Weights of a small rotation predictor: 32-pixel images, widths [80, 112, 176, 256].
Rows from block 4 of a small rotation predictor, named by matrix and row number. Rows with one number belong to one channel. Each number is 128 + 24 x the weight over its row's rms, rounded and kept within 0 to 255. All counts start at 0. Numbers have three digits each.
After each channel's rows are labels from the 100 images, of 14976, where the channel reaches its highest value: "responds to" is what is common among them; "peak on" is the class under the peak. Only what is clearly more common there than usual is listed. The data: simulated grey scan slices of phantoms with and without marks. In brackets: how many of the 100, against the usual share in percent.
# convs0: first 3x3 conv (model.blocks.4.convs.0.weight, 112x112x3x3, standardized in use, each kernel summed), inputs 56-111
# convs1: second 3x3 conv (model.blocks.4.convs.1.weight, 112x112x3x3, standardized in use, transposed, each kernel summed), outputs 56-111

convs0.66:161116098133109131145117121157117164081104111106146079126131131081122142099158143128155165101144155116139127098126103157132076146155158116095126080095152169114137145111
convs1.66:111115141096139128146136143154140148141116132112141122099155162131139157145114147133110115123109150119109163125151113139164106138138138137148121131111164149106150152167
responds to: chest (93 vs 24.9)
peak on: soft tissue (99 vs 19.2)

convs0.30:133094174128087139135107097118147116168106142133160089130146144148092102141098150081130091156114139128085129098151133142133170143130133148080133080114123120119129122119
convs1.30:142099086155143149112130135105080138103103103105079128137129119113117101108136096169138115121137108118150105126097120097118116079122099117118137131106107092125113122117
responds to: limb (80 vs 24.4); side: right half (72 vs 41.6); crack in bone (54 vs 16.1)
peak on: bone (100 vs 3.8)

convs0.8:143166108132098145098083096155148104098157142134109111161151131094110084087117132130127137098102092127121141092133125130139102119134122165111165116159168113154121129152
convs1.8:094103155091129118141147145170132152148104142137140151097151135135157160141154141133105127141115143160149169126135159115142147136120133150134109138115182140116127134127
responds to: side: left half (67 vs 41.9); belly (55 vs 25.4)
peak on: soft tissue (67 vs 19.2)

convs0.88:145082158136089159106102108128138107149129136141122112145159134152083087142096131079169114145121144125092144096136129124146151118154117165086160083122129126139102140112
convs1.88:164130107153134173120099151137120144136138130141100140166175149111127110100131124122168129117147133138117111133107121112129116106131100167158156156158145123134119151119
responds to: limb (100 vs 24.4); side: right half (74 vs 41.6)
peak on: organ (65 vs 14.6); bone (29 vs 3.8)

convs0.21:136159112113077139100088086157146102106152156135115098148156131100119089086125137130113149093097096138129163076141141131146107120123131166106146097148180122149124129159
convs1.21:111094164102120139127153149171123140170107141159138150110148129133149174147145138132126124156124151166148165117138167112122167136126133146113130131134180137135111140121
responds to: side: left half (80 vs 41.9); belly (65 vs 25.4)
peak on: soft tissue (74 vs 19.2)

convs0.38:131095176123086137134107096127151123169104144131163086122147146145095104138107156085130099155117138133092139094156138148141172145129137142082129078107129125120131132123
convs1.38:141095088156146147108130136107081135103099102104077136135129117119121103114132096166135115125128107121145095135092122091117117077117094117123137137105108086120105120114
responds to: limb (93 vs 24.4); side: right half (67 vs 41.6); crack in bone (47 vs 16.1)
peak on: bone (100 vs 3.8)

convs0.19:162146087130091147103096098148145116090169140137108108166132121090126096087119129116132141087099085121135133103135121128134095118133120154106166096176160120157134134156
convs1.19:084107167084153107136155164179156147148088139151142154083150148139173132153151149122096132138154145146154147141135146125139125139128129134148100161110174141130138139128
responds to: belly (93 vs 25.4); side: left half (69 vs 41.9)
peak on: soft tissue (94 vs 19.2)

convs0.74:127142094141154127121101145105108112112150134114084169128118099131091112111108099144126090107108084139098123144096140088105132096111080136183121171126103098122105124130
convs1.74:141143120139084116110095085092143090105137130114118110142096072129117108131108106132133125127089094126113099113098129115101132120101114105080130083154101097126086109126
responds to: crack in bone (54 vs 16.1); limb (52 vs 24.4)
peak on: bone (99 vs 3.8)

convs0.34:128119124116110097140142126076120136104137111133157096121087138114148162125142160123125123127106130066146085119142060139099089150099156095119094092150078134116137098099
convs1.34:116106138099108112117135118076109119135123109133140111109072141131122140139115125107120102145127150075129105122134080129099118128136135090110112095122069133126119104118
responds to: chest (57 vs 24.9)
peak on: soft tissue (100 vs 19.2)

convs0.89:154125076160105141141099117127108143070088107086120088136127115071103125083137128145148145068143148111122126102114096147118078140165137119120131096086134159108129143111
convs1.89:084130135099141112145132143151144145131127136102139131085137141129132145134126127116094133111088132131108157139140128132168118134126134125153102134100149148098145131130
responds to: chest (64 vs 24.9)
peak on: soft tissue (78 vs 19.2)

convs0.95:149126078148109142141101126143106137072093110093119088134136117069112127081145134144146155070143151118133134105121100156131080143164147128106131093093146172103129149115
convs1.95:087130137096140116147129137152146139130136138099142129092145143124121155125121124122100133104090136139109171131140137144169120139131136139148105131100157140103148133130
responds to: chest (94 vs 24.9); side: right half (68 vs 41.6)
peak on: soft tissue (67 vs 19.2); lung or cavity (31 vs 6.1)

convs0.87:174149116166086154113095082127127109109171121136111109172112126100113101105105114125144122115097103107122107093123106111106103120118113138142176110167134106143129113133
convs1.87:092139153098135109129129145159169139159115148154136126093136143119143126130130154109106130115164134141125140113140134142129127139128124131163106152107162158124144146138
responds to: belly (90 vs 25.4); crack in bone (46 vs 16.1)
peak on: soft tissue (87 vs 19.2)

convs0.17:143089153138096135117084096104125115166105137100134110132130126152069092132088134101139083137118122150071140096142153119119177115120113146121128104118109116095110119118
convs1.17:159130096165161150109111143134121126104130109112098151164138133112119109113092120129150150120105113097099089147093085104139098092123092117151145161141138113139114135140
responds to: chest (74 vs 24.9)
peak on: bone (92 vs 3.8)

convs0.4:163128070168113155129106129146097121066086103094106088144147104079115107088134120145157149075156133132127134114118117145138088120178126145124154116109155155104121142119
convs1.4:103144136107143124145118138155160141131137146109137139103153137120115146116126125107110141096100123158109170130137153142157133141127128156163115151104163145115143136129
responds to: belly (54 vs 25.4)
peak on: soft tissue (74 vs 19.2)

convs0.57:146133089148111126157100128116108157079112113098138101130101120078109137089139149146150151079131151088131112104131074163101074156153154099121116092092114175115147148112
convs1.57:085126134091129110146137136130137136127129128099140114085124138127127146136120125126092117113093131121110152127138120143151116129128137105138105109096131140097143128138
responds to: chest (100 vs 24.9)
peak on: soft tissue (86 vs 19.2)

convs0.39:098146140130098076157118119094144140121128133138165095083079155119112139122135175142116130124120150109134118098154100164100112163120160074139069100100092158124149121120
convs1.39:086100123095126112139132130072104116128117113112132124094069116138122121141102119154104088136101140113113129124132121129111127120139141057115102092105062117112139116138
responds to: belly (76 vs 25.4)
peak on: soft tissue (70 vs 19.2); bone (29 vs 3.8)

convs0.53:154136101113105138107124112137129117097168129152102101162136116118151138114136115109127127126088094109144135127121112105140101115110117155087154099192150103147109114131
convs1.53:100087135091145121122161162150114146138080112123116149092133148139160125154149124119099126147150146117149124146122122105129103110117119134124113136108143120122117123111
responds to: belly (98 vs 25.4)
peak on: soft tissue (97 vs 19.2)

convs0.47:162104076131163150147123154132100142089123095125112133157135118115145133127129114142124145118158142096134107166100081117135074125141127142135147136136143158128117114098
convs1.47:083136154103143076152114115156188143160146124145142100077130148138089114127116126093084097106127137101077162114141104131150102135126131119160077149104137141138156130129
responds to: chest (55 vs 24.9)
peak on: soft tissue (56 vs 19.2); bone (38 vs 3.8)

convs0.15:171140058137093136149102100149106149064144122110113098159139105065124133080141126130145147070108094145140142103137145139135103121144125141133156106150154144136129130145
convs1.15:099133158105143103139128129161188149153103152122127121086157135115132114115117150110096123103146119163105150119130161151143132137127120145162095159094158149114147149152
responds to: belly (94 vs 25.4); crack in bone (39 vs 16.1)
peak on: soft tissue (71 vs 19.2); bone (27 vs 3.8)

convs0.72:161149099138086146107087091138145109098161141136113100163123122091116083086109131111132136080093083122129127099137120129122102119136121152106168093164153120155135134160
convs1.72:087113156089150109144151162176152152136096147140135157088144140133167139145156146125101140128151140158152150137130159124135136134124125133157101160107178137127138138128
responds to: side: left half (75 vs 41.9); limb (63 vs 24.4)
peak on: organ (54 vs 14.6); soft tissue (44 vs 19.2)

convs0.109:172116104174148141150100134106075130091134128100121152132103112109101130121112139181125109110109089118098099136098118110106102123139092119193131165117095117117119092095
convs1.109:139179138138119109105102109110196102120146132169124123134085086136128109138094113070111141126105098101097078134104101143096121127120101114129127130159100117154111131144
responds to: belly (100 vs 25.4)
peak on: bone (100 vs 3.8)

convs0.111:150125097163149150148097134102080128091127130097102148116115108105089120115108135174123095100120089113093088132105118106108107112144087126176130165109093123108128122122
convs1.111:134168115135103102102096096104173097111135131138111108132092077127122102123113099098108120114091083102103089125091110112088123106096091120109115103150091098137090106128
responds to: belly (98 vs 25.4)
peak on: bone (100 vs 3.8)

convs0.67:137167117124106142103083095142156097110161145139114106151134134101112074088111135129122136100101092111120130093137109127127104126132126154102159116153155108149119133158
convs1.67:091092147089109126142140151160129158133089135119123153092140131123137154129163134134097128133107134158150152113123160099136148117093116137114103117101163123091121112108
responds to: side: left half (68 vs 41.9); belly (56 vs 25.4)
peak on: soft tissue (66 vs 19.2); organ (33 vs 14.6)

convs0.9:150134107172115139155119129084108147080118113120143120127081118094109132110112144172144146099157151077130082117136073144082084148173140090156125130108085155120141139134
convs1.9:106162122103105114120115135109149134122138138112114115115090099111101131140132092082121130100085093114110095116114107119094132117093107101133112095109079127091112110069
responds to: belly (100 vs 25.4)
peak on: soft tissue (89 vs 19.2)

convs0.26:162144081169098154113078100140115108088134120109110104168137102081101080086100123130143135081109097127122129104138118139125102115161129155125174116156158130126129133147
convs1.26:105137143104122118154140148173167157130108160114120127101148129111148148116148135112107138093140115166139149114125162137132141131114115142155110141099173138119142145135
responds to: limb (61 vs 24.4); crack in bone (40 vs 16.1)
peak on: organ (46 vs 14.6)

convs0.35:143133076151168142143105160140102125074096099096111137130141111086114132088142122161134143076149144113126127148107099133138082127154134142159126164098146168096126128111
convs1.35:091145127090139103149108123146162125132152139107136124097131121114092145115105113120110131089110122140093174110133142166164125145136134131147092141100142135118158126128
responds to: chest (56 vs 24.9)
peak on: lung or cavity (42 vs 6.1); bone (27 vs 3.8)

convs0.71:148155107122088143106089092150143106097150143132108101156149128096115093089122130115119130096099090125125142092135123125138103119124124165094163103156167115153117125153
convs1.71:091090147090131121145153152169127156138086142117126158092151136137155148143164136136095132140115139158152157134127161110140146124109124148128105137103173127107126124118
responds to: belly (88 vs 25.4); side: left half (67 vs 41.9)
peak on: soft tissue (90 vs 19.2)

convs0.80:128133113125109115155140132098127143095145123126157114123101136101148159111160157135143153103136134075159103119149072151117077159127163094105115091125098150129152132122
convs1.80:125113140102093120104133116089109123132119110141132115120079152116120144131113128099131102137134150061119084113132068122089108129132129103103120088129071135133118112118
responds to: chest (99 vs 24.9)
peak on: soft tissue (75 vs 19.2); lung or cavity (25 vs 6.1)

convs0.61:137136125106104122107112110176139119102133118127150072122154139092119115109154143108136159118138143148139147093141140161148110140147156134061131091111173154138124132107
convs1.61:117105133100154140144146139156132151146107126125136136109160165141133162144114141143113101145119161136115180129147126132163113134145145154128134135129180139141148154171
responds to: belly (87 vs 25.4)
peak on: soft tissue (90 vs 19.2)

convs0.110:138139112144157134116112148098116114135165123132088168139116115161103115138106103133140089135114105108102082156098116087094126095105081133168135163141093085137097101103
convs1.110:147144127135081121111099083069136087117140127131126102145096087129111106128117112131137113133118112120120100104110126123092134126116122119077130076159074105132099104129
responds to: crack in bone (55 vs 16.1); limb (54 vs 24.4)
peak on: bone (79 vs 3.8)

convs0.104:134173106125091137117081084132131109104138149128129090141128142077116084075101140147090140089111105136124144071122133131119117132132114135152121125122148124124116138160
convs1.104:126107173118088133125120112128129128160114149137149135128117121120105182118118151161149121139119138161114141091140165127100187153120126142113126106117152139118122146127
responds to: chest (67 vs 24.9)
peak on: soft tissue (68 vs 19.2); bone (26 vs 3.8)

convs0.73:148130083168141155165092146119117149068109122096122121123119099076104123085133146172132150064153111130120128125141117146121101129197132127141137139102124165119144152139
convs1.73:122167135129107122128096142151162130120154153110121131124130101111117143118126110081132135088109089141104120116115131125109138133112105152140128142134137142119116134116
responds to: belly (94 vs 25.4)
peak on: soft tissue (77 vs 19.2)

convs0.11:141147097110101141106110103164132118085134114123109075149168135086124118092147137119143141102128134143133154093122135156154095128139133159076135107122172155134123141114
convs1.11:098117141078131116172126122149128138144132138109140123099141127125106157120123127160109097120100141151115187108139156161161148147139143152108096114088162134099155126145
responds to: chest (100 vs 24.9)
peak on: soft tissue (94 vs 19.2)

convs0.22:150123082166132138147100136088092152083103108092133113142093102082106140088130136159136140070132137088129094131125077144089083144145145101146120114112095162102134131112
convs1.22:096149129091112120131136133137135144117126131113130097089121135111125155146128119102100129101091123111113132122122107126144116118123116110139106099093117148096129124109
responds to: chest (100 vs 24.9)
peak on: soft tissue (84 vs 19.2)